config.yaml
model: "image diffusion model"
dataset: "single printed letters, digits and signs in grey, bent and noisy"
image_size: 32
horizontal_flip: false
objective: "edm"
activation: "silu"
head_dim: 64
width: 192
positions: "learned"
optimizer: "muon"
lr: 0.015
warmup_steps: 460
adamw_weight_decay_other_params: 0
Rows from block 2, named by matrix and row number. Each number is 500 + 40 x the weight over its row's rms, rounded and kept within 0 to 999. All counts start at 0. Numbers have three digits each. After the name is the row's rms in percent of the matrix's.
# ada: adaLN modulation (shift, scale and gate of each sublayer stacked) (model.blocks.2.ada.weight, 1152x256), inputs 0-85
ada.288 114:569480604518531538498609542561472462516510485502461454520529479498455471497527530486476457507581493461467462483460544509478497454542493489407468508500432487502519535489488491551510583546522561459490527440501485476505535466456489569531470469438576493534532551
ada.289 098:507509491521522578507608480537516528485461530536553439444497541508516513555516544549596484530486527540448491500534513568497523479466536450512493484502499482486496495517500517454405503543477471500528516503401491523536710427539494480459459542527500574507500524
ada.290 122:552550448398460502509591555539488506516515526568485539452503486475491445444460465512463457456495590486413456540482519561528481521527487455513458514487534522525557575473525544474483479501456464559457485481478531508521517403545464406453516533488494496525490504
ada.291 091:436482542532459556416520498448473506531532467490445502487571560478471524484530513493456485536486567466526553495589491506464424546535542442457451524540504507592502424510515477521532518480532458512506512488608455545441534505513471504448508460465496469527468449
ada.292 099:457517433507497466561510521475425488584547479512553545516470546466483458513540470564493457488477555505484447483520507531518495525574484458549541464491481571479496483540494447509510475534488463552519493566512483510450503484502515474512546469508478453527531557
ada.293 111:502497524603570458466451537450476513511449521458465456514475558423500495466454508506473587523487460522548503451507561511466541493511450545460497507505491626446503503445509531487510508550601477461557531530570457561552446501480502511496472470490462482481472532
ada.294 098:508510435415601565504445463448465530559507519537542509462409560507549446495527536498499423551459560523525522499502545551450557583508503542518502498488449545520582531533493522464466515547525505537508508521518517477513628410442522467479491551551510446533501565
ada.295 104:503443519516519573507505541554551511543420516471494415483556525572503459526492447524438517479516531453461485486496531516530471444530479520475479510475476563526445481508430533563483520499564507481540502543461485473473431459457509543431415500492539553498457490
ada.296 062:466536494489463523432508515506470544519536538495512490497535543521620495515506508465473459534431541489526569444494427494500502468532477529483479483482502504512489474436434458448574450483474483436496498553525461468579510523453487464514479473488509445521523544
ada.297 111:556475495567534558508550478517485585448487476509532485538518472516494484540484542455496512483489506470524547567452578478456485510545503464494540561463441522462518442476418551493428490530530506462457536547573442503391551472474517522511440479510488552523517420
ada.298 025:482486518480587450461513464521530505535486505548517611499551546528345462453465584478452467503433503504513424527465509537531521526560438545530526489476527476467518487547447495488505399464518554549506502490385537466506428497430515548525492496539451484478529499
ada.299 074:457528472439532559518529507454492560564489578464457510477548517467511494538487537535490404495494442497573530439518504528520466556491475564426518494522484504553509427491490516522551551452520494586482510481486526462448630439497508526506460558518527498520507508
ada.300 113:580501445515567569547494489532533501480564527557507514511493486529444465499462484545533513517523451523544515499514475563598436516439562465567512504501517478544498549482496521506534549433497512462552548502423536504610477516470526501511439473486509495508494593
ada.301 116:451500493552500490507451440483480552547486465484504472484467520500530499528537507479536456532470533467516468438505496518513519489578498509488508495516521565516453507551467480559453520534482515507430467504509429550538808498498525528497517518502526472537513496
ada.302 037:443508477536582443550541485522536483557487623530485447487539473518400512519437467553459504464509506508428557430525449454558498448532454508509561436476517581506497489542518612530581450536566527570477531552539448525535523521448574533499518481538494508514593485
ada.303 043:449481470522587522502426463444457423541510475508515521448463573500538532534484520558510473534465529528505513487538570522538502477539556538475486542520516536432470445475490514476509585540536457557482537445468490482578502434504514516521449451511526503454458544
ada.304 107:465443509521473518508416520431530529508467486463486483542499534514450499440510464480550597484499487510525525527518458500551577530495522476435510538508495452549510462467528416502582514468482523507577434524511513497687503449539513428486480477452464456460498613
ada.305 098:492494464560531473523530466485552550443545449483515446498526430496520477556541423492541480525429506512487450506546506484600484532452557461515564548484524477541497532506428548519515492496504432392448473513405531548460603521490490496518487590499558488505502521
ada.306 107:464471484437493474499537441514524490459536515490483557444518573493448513516471555472521461495449522483537506537493490487457485571475540523510407520486502543516494526549476546448523511505413530483569477470468497534453596471478547521512465483468524504584512469
ada.307 113:509461445501470460494495499526597453513446502476462492501517465450524473523502433500517546466575531464514514482520550508464549541504482552449434535438489468471507554582499495482441468524474465487527375488533472487470474476461548487449475546511551544476533495
ada.308 092:449513496439518499484491451537488503456465498414427489485436435521476507437497570521438568402499531490553509492462479463541442465513498489489525529463538511534512417459466442428476603520444505511447494455484477531435447474521469556487516459457461467503477491
ada.309 125:550501498475493515516556497529471515554522554550479542511481434507449516470488478604455509455579541489511540527442468492488548492440519550537501505478519484509484475565488524507486537484441443480532472523467406513405482441496538515514487510459552500514562537
ada.310 023:466523408519493511518484511537468544523477423498558488489480580444556559477509567487500503537486452466533462534441525508465487493560510490469482483501489461532491416507500502537511473563482508492486533503539533491386454450490566530456451430554425526451528470
ada.311 123:530510514461488382539502507501494524475613465518470487545496451486482495530465492500464665520557480476491480522482479501537480504542489501538431479471556540491523462485503514563481472484525525441487484495510618465658365526550499459547468490447518457564486526
ada.312 098:524505485456564374476428508487500498459441480490420498485512524522421511516531557513536598506469491498569572553489509467532415514498512459523549511473528516548493504478545510548490471510476506548548483553531446558544509508520456534474488504471492446547492567
ada.313 101:553525523517430524538431425533485505416549529470480468483505548478522533521563564489533522511495495489592491478479465504424448534517595550432461525508515615529468483560461471495510511503529486501497481599509495534471551518530426506575477496516474585541447535
ada.314 123:554464547507470534424454483497492424488543508461477529402441486496479503498492540487489440515523432526530414550483445476488555511500473566566453529501460528487490514536556500488505546445449426532555424544495506492553440547516457397524504471484516544507550516
ada.315 111:489478488563504498444497520470555439562571442538555492512446436489509521459446545566518498484504492505484426513501518464595543461455535508470572495458450528543496498466492476461510501515463507482449544481472459541442561491485444556514561515546475534530506544
ada.316 077:469537559441483589506499506505540461475455546471475550442507493608481535500455487518511492556454468532451479547513481430547520509496499572502491457573486513531454483450485514509561581467523495512548559450453499538560619484419536432454445500486506454482509480
ada.317 085:439477541491574479470509445483551562506485540506457552494471499490508519493571506463505618435537488494498456529470452504487491472458445541515481565458475580417518586458485474541522482506452440471476512490525570536519462492396440492555484475483544520554510479
ada.318 082:471518521527545517458423512520511458500514416496473564496470464521501520466463549517548527519396528484461493535499547621543507457482492482514539445505553486467482441462453446481545538545481491494522511531468490514471538506482497466535472560467458479542562496
ada.319 089:520525429548493419495425482448545490465476449516481445560526515457478519493473498587505577490472450502494482530563518480509478511494491518481490515498476433382512519554474533558441438498468540430425449464566549521514525426501539543451533493411516480500473503
ada.320 104:566562461493562488527442510505516482527569542495481492553460463486503503531476520498515461503474461493542571542538527441445459517485484446550505455503512438478478474526536530506534479498534493494565487536463502464526517477501484588572476532458493534518548544
ada.321 092:499456487504416567526569503515521472472529462574497534489417520421477487502530534516442532484570542479522450421497531615494565537496480428560482415488452534461573501562525456492495512527597475491493478570513515460469414517513439444517500505494586531527497564
ada.322 099:547510529423502476466514540524439506449610494508447467516480512484565515503463446532510372498483485515441528478470460457538540475472547542601536439505475515480440455487499541500533504509491468495457493499520506440460548501537522511564507419525469555513526524
ada.323 099:510495473472508543452545437443515543532507502522491512459479443504492506504540467466494420492523462490563480519452489467544471530461514431503540549472483530552467530533530508500500505568520431469478541442395551498451616459465509526543532489515552439543494500
ada.324 033:472538600495574518506510534529497496504454551573513514488530544491472509448498431527483615519501550528438473513478495552563478545528482501466512523525520446568544515535560528485544487441530522428445493484501539486566454465480478539483500533484443539532485488
ada.325 113:489565469479520532510468521450496494513457475518499509453444512487530507509471511497458518474487540470488432536510525494513526496551483494512507511492548567527466386483448618522532545553541485469550570542464508542526449503554581583545521531550521537588538480
ada.326 108:544572410537487382453596535511460462566569519556548374499513484478552522541569431484535582483481538464518497501484539529497541514492526502522508531481537504452516451516475524557491415514521526538481461505510540503497542511497533480549522486554514444526531471
ada.327 102:440541442462533429470414481493523486548521510518470477406509519502558453507532633494451562533485565502481459482482462408470536493503520511517525508499513502430527514526531499475565432442530485489455501481513543474483523510532490558485507504490564486498501503
ada.328 098:490529498541514455475436523513506526516510569473537543545430431496512488502449420514464466472508551481508442441469456494445456451473491520524528486487482518486470470525483518556536442516513528541500542510500537474563637483500480436512484474502477374514517561
ada.329 115:442484502527537586457512584464534539482521559485540505540481498457531493492546488503488459526502495505545485524454572514579486502473507483487520513488457459577513456515472496496475566490489524542486497462506491508433511536509554399561514447469527531510519516
ada.330 110:573490476546462460497513516509574423453487499431468504528517486458556522540460518485513500497580519489518561552484541565511527487439571549490551515464489467594441488507458531538519465496494509459530531516468411496433568478608462540499459543445480513510547476
ada.331 099:492464541535567535536491468487512550501501437516465600522539501540511498493474480548471472480504545451586490514504508476556457481535445494510543478497521544454511509564466454496545527466530544557582487521513476517453475488454503520534488475464597517531528485
ada.332 121:513479445475471475459553519434529488510429375533477537498562398492465538482537516473474512494463496523528518518493497532524408561468483502487464500458443403489453419525459522488557420474482470612538548445523497488465430532529568559416473527493491477503457522
ada.333 066:576468482564435475510519478486468546465472519481478568508487513520509475518501487540505376509418510480556443522489487434453556461526531423511532555439458476521524380546540428505386455543516521468553438513511500472482454439518519549483493485540471500443503509
ada.334 040:512487514360501509539504478515544503493505465546509530479491420442544520491467564479493536483492488480422483491522562500496541478547509538415515508446477473452524439483440505492550482512484584443447554563484510534521481477507475581518531560438528467500531553
ada.335 069:505517523489612478556532482600450528456459528497555514373444516524486480489467525508496445540422489523516522488530531435524503431467495501546516567481454525498505537535522527433533459489443511439496492492484544501439506472473499441470524496480454510518528523
ada.336 078:518529440479498466487548477564476480505480482462413487465532532562498530442467446505497466473493514495478497465531491550462463512506562446422471448519538444598520539576525534523471485483512501630493509504502459521504502469495474502498445425487490502484446486
ada.337 111:490452473591505486495566502458451506498408492468458535466554517539487502528540564501485512515583482442517529508500565450456519505502562483491462511475536486494527534596442507481468557481464522470539534514499500490495648485477584563481428515495494493549496499
ada.338 103:572548460545471411525501492506434496536437447525539449484481530539486437513534508473473560466423501517544586463513492517556454519500503511492463521508530500579556511426498446522535398525453520530504526520504437552533527452471413565441557475534514486550470416
ada.339 064:516450474484646451476460534503503450522500575469446457509458527463516490512501586447487571514487451461537506528490478499532553479398527462485499492458418493472481517519561506563498455479500463451507522534541497524554471480485506486492496483543480525496505495
ada.340 113:463465590535523521473524503576454508492492538480468481528453551516521519465466489477489390496522539471556512544554503461479551444513498529529503515500478519536470515524527471466547472451561506494459566542595497426498505482523492448483477547537517482544508498
ada.341 057:495552463521484441468459538471547500545496631490543604530480531527453504520460557526504533487416536523491580489516485556506534448504521434483457507534511438501476520407486520487476432457498492615469523509456529504459513527461480409496481437480477460461489510
ada.342 109:511484481498523500530496538562511547537558525498516544543465488508458517494575499516545496457591503496540617468496431502467519514500480501489480443469523437360503593473495508447480481516531514547453510432514520520539544515487497474500514499488530499466516466
ada.343 114:500523430468521378553455464488550484487506494480467486561476500468525459468473499495457524513509505490511490457512494474459450564519527500487538471463506529467482455560512504480486450516464529506467545474471450487569546486515495491480441520513527548482434451
ada.344 111:499516498476516531608427517477531511511510552466548508511503488551464472513533601456527375493451553518489511533512531499504554522504550498503474591480527511573534520598537453458494480542568538445453484574545482466473534497502501455503486601425517515529485470
ada.345 106:515491493514521543458473468464547499417511503552540550461499512480532485558533507579500517537427545477568579455555529460522540491523542455548467470510468481519439417472454499527513537495482422538451406513424512580442584513566533511547496475525479526530529538
ada.346 110:491477541516558472468475492511569569450488506471435478451453477529514423485485423509535459517512531482523534521460570486571452483479468486560506521517572576580499575553487464469521459465480490445473498535452498478606486461545519493476507470503498490508503571
ada.347 050:534534573554531527483489477545496538469532421475432473571514453446511476511470480491498534521485552487513428499533506488472506470474461466535439463531498493580475483567533461490569513498442557512519520515509506527483459455480457502503467421563492452521500593
ada.348 100:507513507464590470567382524553544464484517493513502508468491457513452481539454513502536511566491505461569477530466461488499455478477522511465459566511560534590490438438478484527542538429471492478488574536455443515516594495455498503539509473593485444515518465
ada.349 102:535450547519507504511517508537507480531470492396495550543483519499437500448520445549533409499519483487561488567544523527518482472522437495487516433492492456547478438486535536566494496521522493390459472540540459462520461497520535493479504541501515516432552445
ada.350 063:545466478512469457452521496488440499473401514471521578543525486534462495539568513504528539517526500518489536501541467483456479524499420529553506523534462465482481503473502461584532428442493487459508601527492495504462451480501491477502518476492539486461538567
ada.351 109:523503537506503488464503495470477531576524477562561475450432502538517496503486504526457558460505517472465483544515456478473532538517427488418481472529536524446532509420456561491455546542473496453514513486492442435412525493465453458519525462611473487542457475
ada.352 101:557511499470524442487476497469487506518463491523440501510528512505444581512477496495508511492561484491490514515504509480495485483526540459558521516506574505465553510419511558540460457531523515445570481594511483490456500482505493484459462544538515550468413542
ada.353 020:478535469422419505517428525483497491546533503524472496488490552515507471491490427527557530565559498509493548489513538489479542468447385511470465496509527515490491514460524543524492431509507432484465454521552467482486445508495491379544486549516422534556453485
ada.354 023:470506497581563566564481582549442440526550479527416559548485526467519455475536499485504491517559473500508533438482514587493462527434415525483502518471496577532554452505482489537508477516480529492469531493482395498480458478465540529513449475576459483466466496
ada.355 106:526521448542570462507485507523553501557586506488496542529422489517510502463499570566510548490513439539507489460488500515495519492479549502456447496525404479506489489484497534496594440506480516482499535471457549488480588496507443536530516409378523585456466513
ada.356 068:545572533402528535493412477471554478516492585506490438492448419519522520526468534520437518476434491503396493471526459505498553472520579471535505495528451502404468472457469510534553532515552494544540531492555500530528531501505512534499505518533492492563506444
ada.357 103:518572542576539559442438527501472531516464430488545524479460582517478519473463497480488611507498529546550519512484531591529482441511490533595553477534510577566450480486487498542462484534458485420555497546488487475536457553523508444524500550495512486537516463
ada.358 082:499459468477462480470506485518549537569494519463479512460434481525529469484413513491541454481424544474548512483488514465518507560514501516429516476463457572511455541469444393473485478492476503408556472564545505489442544425528520440450509511492493476523479528